{"encoder_arch": "poolformer", "model": "image denoising autoencoder", "dataset": "fractals drawn by 1,000 iterated function systems, in grey", "train_examples": 295000, "bottleneck": "denoising", "encoder_activation": "gelu_tanh", "encoder_widths": [64, 128], "decoder_activation": "silu", "decoder_blocks_per_level": 1, "residual_init": "none", "optimizer": "muon", "learning_rate": 0.0026, "momentum": 0.95, "batch_size": 256, "weight_decay": 0.2}
Rows from block 8 of the encoder of a small image denoising autoencoder, named by matrix and row number. Rows with one number belong to one neuron. Each number is 128 + 32 x the weight over its row's rms, rounded and kept within 0 to 255. All counts start at 0. Numbers have three digits each.
After each neuron's rows are labels from the 100 images, of 14848, where the neuron reaches its highest value: "strongest on" is what is common among them; "patch colour" is the nearest of a few named colours to the mean colour under the peak. Only what is clearly more common there than usual is listed. The data: fractals drawn by 1,000 iterated function systems, in grey. In brackets: how many of the 100, against the usual share in percent.
# fc1: MLP up (encoder.blocks.8.mlp.fc1.weight, 512x128), inputs 0-127
# fc2: MLP down (encoder.blocks.8.mlp.fc2.weight, 128x512, transposed), outputs 0-127

fc1.263:086153167157133119119106153115089095120188181160155121124119122142180090094091113151145150147098080112141179081128155169097151165163143125107132098134123128132135084144067109138168102115244170096135136138123111130062095096129096068130127114177166146129083106098144101067144125162052137102135096085187098142088120143135111141103128127135154116153112066175112125172132137097057139117192
fc2.263:156143111141119164158123106130107153156059062119148157082105182122086142151130152106135127162197127079094082163134141073174107126127175205129130159129146137069192156137130105112104127173082132133151128118159136077135117130145176099131073176115119045169160049158130131152105143048122113140138065155101147117129156099146179108160111178136131121119146181098145112110146096124150096111088
strongest on: dark on light (61 vs 30.8)
patch colour: grey (86 vs 23.6)

fc1.133:132145134164135154131150102096100169108145069156195113156115158141136114103101096120130163080099146138111142106099070128141109093133094112166162082156122132129145132177061138146114145149151137170095086137127087145057156158129148127125140093124188056170109071102113089194131148185101061184164010142130102147168147103129137058165152163138120110118143161148123161130135152108151101155147
fc2.133:113145142085089136117165110111139093171107149144153165151124063132121145157134117171103153181155150119111109112130121172130209081137136074100164151103195134138135082077111094122130183102124101161130127163111114129108110077150149078090138129142119128162178119119082154086132064170188080156102242093089064103101171147139169088130125119116125091151139173133182091129125148128114105141079
strongest on: dark on light (100 vs 30.8); sparse (99 vs 26.3); two maps (98 vs 25.7)
patch colour: white (88 vs 23.8)

fc1.183:104163092129164167110127137180104102162098166175106166108140131188096173136111160096120153122136125081098097127127103128103153060126140152082208133137114129161078135101151113193162101132103046179133143150156127127127130099188072107142100122115182113122101073109163177140129135029117119140088136112102098111121142168076146174155116161152151139136173134125086169062139118081108124074125
fc2.183:112174132154100142148125190117145117091167121144136134139097114072100196124097152160122145106127072101136128124069117137174112176212113178076105119152105065142064138151102136109150184128113106116182118120151096174189136169127144168117159122103142084177203111120152127120109116062150189105092059111100087126086114089087143072113121081123176135157124148124122115091151158127131114137165
strongest on: dense (32 vs 9.7)
patch colour: grey (67 vs 23.6)

fc1.453:153131095114164153099108055122112100143083067123050146105090142131119119150160109105144180090173161126140111122173082141147183175143061087087095117132102178137169141130161137179184128133109125094143156092147102127095091147122143124157157098129175054122171089115116114124151150149157165107102066140104150143104146120154132143168124123142111140149205240120095101101098145103124102155080
fc2.453:100087097138024065114117171138158169113099182158136100129135188094103089103145166139119159159149081087157135122130114099092162146182098149115108115121120101142132168139151100141140115163102107138191088143152143147107079131123157077148172175052146123081109184175126088098137117168141124155129059115132107154166051133124167097132080162133191140136150141138174171150116135135156112116175
strongest on: dense (30 vs 9.7)
patch colour: grey (93 vs 23.6)

fc1.65:118129142167153063127162144143076128137099143138081145084142130104129219145134117147177191159119130085118119087125136136105124128130144128134023181155144084114130116185135119188121137156099080127135127145138117151101190187139188104142091166054085161189145081090116144076099143120129091136140139121101153107117127106099155122129147159090135094080133214133103135153150086174100102129100
fc2.65:116121101106123174127127152106116111133152147132217108138122134143146084046172101140152144120067103156176111106117125132173113185114089075147150121179092124132100154144139128096166076133235159146118146094141076100170134077143089195112158158122142124121118135161156158142096148123065143118114135143168120122096104090136101109062101143168122107097102067159122158145079204148081161116147
strongest on: dark on light (62 vs 30.8)
patch colour: grey (71 vs 23.6)

fc1.249:193101159146141138099148151078095107166126079166150118119150088130103161142142116114116132098157115132104093106118099092137162132206098127139135159121142127114118114117171107148143047115101082098142169125114070079175114179127141106086130116144120202069134129108183159148058162163139132129098184184148075046137117039083128092152170116121144170142102132123162127145168158167154098116139
fc2.249:098136085086190155118126120103143169170132128130128184101104133169148097086091157151128136077051150072100070177087146169175193096124146118174113111176126105163194119117132112083115127127113109130052109143139181170153165116203186140169167121176137166097117071101090092148144122120134119092134182130145123115112144156084146107136119094098106134102115100109138158066125139118106100083100
strongest on: sparse (74 vs 26.3); two maps (66 vs 25.7)
patch colour: grey (54 vs 23.6)

fc1.291:133169132136157127140108099174130094180140118195081068098172167096156163168087162107164126114160132076163168139184138123140189168129121091115137137067105140114148163154116198090110105111108140107180169128129165119170055159081104120108090154151141138118122104130111093127129122119142090069105085172147094196146183149131148109159089135128097161090136101109122123125080183074100060129098
fc2.291:153116176127111084116064165168132108200087078130106073133135101121093082176097151140085160133145122097119110098115158114102198120103098159152147199119123133186087120103120119072100116104158156168192111113150140084140141157132090189119145078083149110109087141134133095195161125188185110112162112183137163121146136157114145113106065151141189121154093114130100088173124119079145145120135
strongest on: dense (36 vs 9.7)
patch colour: grey (84 vs 23.6)

fc1.451:129132116143149131089132135079095118152154157142111079108136138143133103186120122118145122128124193127169209070118139111180165114116108129162151125169105162158164129183127097114137099156155150155155132115174134173095125099159124092184179100136146161044134165165095117140100128052026158125170126108141106096177117098129095088096138060122116054174136157112166103109166144086110090144123
fc2.451:095161113144151139118119088112135161104065150125121137117056111116081149163113111118092120128131124153086153197055176113115107069142090098169169118164102130142100143122116129155102166157030102128182098134134098124148121155164153127155138136117129129076118120080151121181090098150170081160131163097076139143125138101065152100237129089115155138126098125104142173137161171159178178093137
strongest on: dark on light (92 vs 30.8)
patch colour: grey (76 vs 23.6)

fc1.311:158137068122106124146158161109121108134122104133089062165144148179111109138135151139107112138121079106167081174120123078176162130138128100133159147201150130080096099175141110062235115140112110174125093106112113152117146138171112065141175110131158165065142056118121160183065140121136114080152107143077130073157126139128159117142154124192086100164131130101175146095100166143122141109091
fc2.311:117092155114145164081079062129071106108097122121148130086144119168106141136096144138098158107100103114161157071118148163102075170162069159153156105137129116111101161206149187098115142145140178086121107130098135100137172199107188081158085136095113119186132081125178162203121121110199096120108125114155107138150097074067174125112140111125167136125109126135116188167136151142129120101177
strongest on: dark on light (95 vs 30.8)
patch colour: grey (59 vs 23.6)

fc1.140:059135088185142064122167116154152123151168126176116119143134095154170079115112164196188133123114118146112118069136120089133166137122152093082090080138161124067162150161121108121107177148126134088162155105147159121186129078183184101114140143115157116136165182122137104123070163111137107097077086160145138150169099109114131148096081069060139146076166144103141172116149167069116160132113
fc2.140:176140134079138118094096138109122119127109139106083121107106111114099125134173052143141120143199149149147138224162077140084089157125082161152149166137097120100110162070181089145136163159068154149131077152115114126058058108127178087175135164094139107105155133144072117096107147128151126094148092116139071135115097101127191124142172124113147072165135139142124120197114141189166128118162
strongest on: dense (30 vs 9.7)
patch colour: grey (57 vs 23.6)

fc1.243:068145115142130134105121087107101091064113089156139115131149117168135128173174109116105119067104097146123094145143094144183168104120115185146169086116116128135099138100219110133085114094065107146150102065080137143139161110122171130128147142110161088151174080185181150123159137145211155101126069182151167130117092148087109148138080124120093154180111070116163112095172171112155140149155
fc2.243:120161114153100154116075123125120146120103129086139166112137202122154189079135136132152080184140165157138150110082144122096081168150144081070080120127075092098090140109204194162135166081188122098110106108149098136165160107117127186076125113135138092123182143109145124181130161150161123130114147111139132123145090097101071098140170129102097136108146146100134163160088149186046079140175
strongest on: dark on light (78 vs 30.8)
patch colour: white (66 vs 23.8)

fc1.13:176109118130135140130154195102107191115112184147092122116133144139167112175137110081132128108148101100119118164125141116134112122095115175015134113152113102194098141112164107195137058117113195123182159147170118125163100111143116145152132122097144136152119140027142078097121123126089125146146056143098122109107154112113123158197047146132178081145134097088132174133102141128107159112123
fc2.13:114150122175123122172105142156079089108123116145100074155120166167122134128128136097107143172133123155103137148116112115118089106085120088207140150116141136158111085173093172133117185068095145136119102165142095160158157125117106102104110126099158114059144075142184174053153115045089148156114219132110113154125121154082136093112137166107103156132091145160199167119135157160201131083095
strongest on: dark on light (94 vs 30.8)
patch colour: grey (75 vs 23.6)

fc1.446:152121156123115122125138062162115112089108203147096128105108125086131124121129102090144152085103187104144104109083168176157090140131084095197176114168092200177156087070129166130118136167149097135084093126145060149105111138137178170154180088111150099127145212120109091145103098087096122197175108103125083167124167133127119150107092167179130150120149126111144099123164131147128135073148
fc2.446:151175081080143179130171113101113095121138177108175145199173139193068125153051167087032140134113089132113173128169100147172116090156112141146164160117139109132129143074129127132146143114135123137125151161074103061136097112103117103144149121132205113139187119123072155071112124112169094098117145111080124081163101133118098133085186146095122142122145105159135172148170095138119123165115
strongest on: dark on light (99 vs 30.8); two maps (69 vs 25.7); sparse (69 vs 26.3)
patch colour: white (78 vs 23.8)

fc1.146:137021130144074108126094137082127137140148177127164082122129129157114137181150146148137131119084181151170145166094154129157198129143133122120089171130134179152044090083171117181170133119115154174137163129113130114152140158124102132173079111112103094200139135121125146137070141054158109075149137182114110113138137084108078123075162146103110189074087122082132124112129138112157091134131
fc2.146:145120162141133109123118067164158144132150143077070171150145125105092143142130120141147135099120145138135090098191080172082141085149176066143089154100174111124146060089149153140151126084086117164138133091121112120163159107127107124074114103147062178198090166134120191204148147152193116075143070156087168105105139132120165129102149144124180129147152115154046093112160127109095145120127
strongest on: dense (45 vs 9.7)
patch colour: grey (66 vs 23.6)

fc1.236:140195098089114157074093149089118129157124065083162120142139144083134076119162149208176116142130137139143114114155102092160084140099129106095179139167144124100083150127135143175143118126096152122228113164125152131103133141123068166137100091162118119106117115156123156141170165170173148139105120136115093137077191145138094087132138044104150121137067083076168187145176119079140108109118
fc2.236:123145094104180115135154091125124104196151110129181175138128081132119128157154147152105153061108117133196140121115119138131107164120118183106140131167148134174103114168168090095141081103137162077186078139133120164054040117133130134056106117102196092084107077131119089130130150148175133129108182137069105134159097130112108109084203114101109159166151134134125174164100082092150139151123
strongest on: sparse (92 vs 26.3); two maps (90 vs 25.7)
patch colour: black (86 vs 52.6)

fc1.207:121159088123090135135106134140117114141147083124180139112127172167119095092098132141154131158125148139156150139132103088148144120114138054107193117127123162101133096103162131181156127160108156101136160122113098195115120104174125209159153109142112106003153107150112143174193078058092118104184157098116117167151104151062150107166116137138156118102179156088088100182139141105089102095095
fc2.207:086129127136113176094123137128139165122055129116143120180104158097100164133110145082163076113150143104114114118129158151120195162097141136097113113103129094160118174144147136103155132165109065113147168160120143116125159139153125145134164104140120055199119170211116112150078130191143131140160026177115108097160117127107156100088137078137122107155172154159122183072137140093050115135064
strongest on: dense (26 vs 9.7)
patch colour: black (95 vs 52.6)

fc1.285:142093118089103171124073114119105108138128147137163128122074081090114100123157098158192142114117108126108048077111137158149070108104158132095154150152131072180122178144153130149111139151132131084150102201097052145170122171168127175190105151156137026110124106134178174171162103146148178145093132147120126079150134091160163119120122125046101114120155160107135168156115126127132142150089
fc2.285:118107143107171062173092118183063148127103100128178165156205039096143163166129198167098138068175115127158139112141130077125082107146107090125107059130147182133114158136113162101133139113170139098113107123136194115128143086054159120156146147124147137090106137129109103152208103169127112132141180136168095106123171151138093142119093179137149116111085115129135186146087127128126136098130
strongest on: dense (28 vs 9.7)
patch colour: white (50 vs 23.8)

fc1.415:093152167150116065133086161107119171157119127146167116114073165085143123178126134128162162135117154149096152121100134059132148104084161133123130121111084136170115133116147122091149132168111140046140166145136182156087128126187113070086143131175152118166135070132150135081165054116124124106200131129068133077140094127148063118181158099172125130083160120149167115098070097148105170146189
fc2.415:111172118140125148199121118136101103180138134090101163115068138153135124115038141143134133195116120048125135154137138136158161170173194207087160131119136118144096161108139077115095120157130177168114149121137100094133118115089175120129072143117119063089111048117102177111122153108122193180116142149138160193102160108148183138134084100099143128134094170106140118085124140108092088138115
strongest on: dense (25 vs 9.7)
patch colour: grey (82 vs 23.6)

fc1.247:160142119147113188131120146174173175096135082134168079112110112175102166165108140128120125077115101148161116131087138120128088151101181131090108177177114162126181066146137160089151119082160105177111128101135124143082098117084094164117187156165130083087105208130100083094056155097170162137107177146140073083117136196166128114062109098096124094141136093128144153082138137147112109112132
fc2.247:133114107119222139123136105132177103156075171106155097124097165149137114159146097126152179134117109145106081090115142123166149139169145192113128118100138164120135176142101081154141104064013113126153132106137101103171108157154130189099110111086105090107134095091132157101120143113190095071099183152152144101156100150065138068199109128141125182165148129105132105175147126105166116148147
strongest on: dark on light (82 vs 30.8); dense (51 vs 9.7)
patch colour: white (60 vs 23.8)

fc1.326:119075137109129110084119164154137116143176136119083135160135139145084112092178130099153137092140140100106147153097190140142131129173168168166135083188115122101124144106127100103115146115180083117162149142094123173184154172122078109099141098122153210061133131097068120161138106170078147088078122152174155113167115123089175096189140128076149141137130058131207098106086088131121167095099
fc2.326:201116178151115146144127148123121145120063134152195084093136123123100151157138142147091097145093110158154146145157124108148133140144101190105170161070161113149137151118143077190164071099095168108107108134138146082114111133103210066163128135128102066088111118151173088087111178160133127097161116104090131118125185102115170121146101130205126047128116130119137167125136160064100133089080
strongest on: dark on light (80 vs 30.8)
patch colour: grey (86 vs 23.6)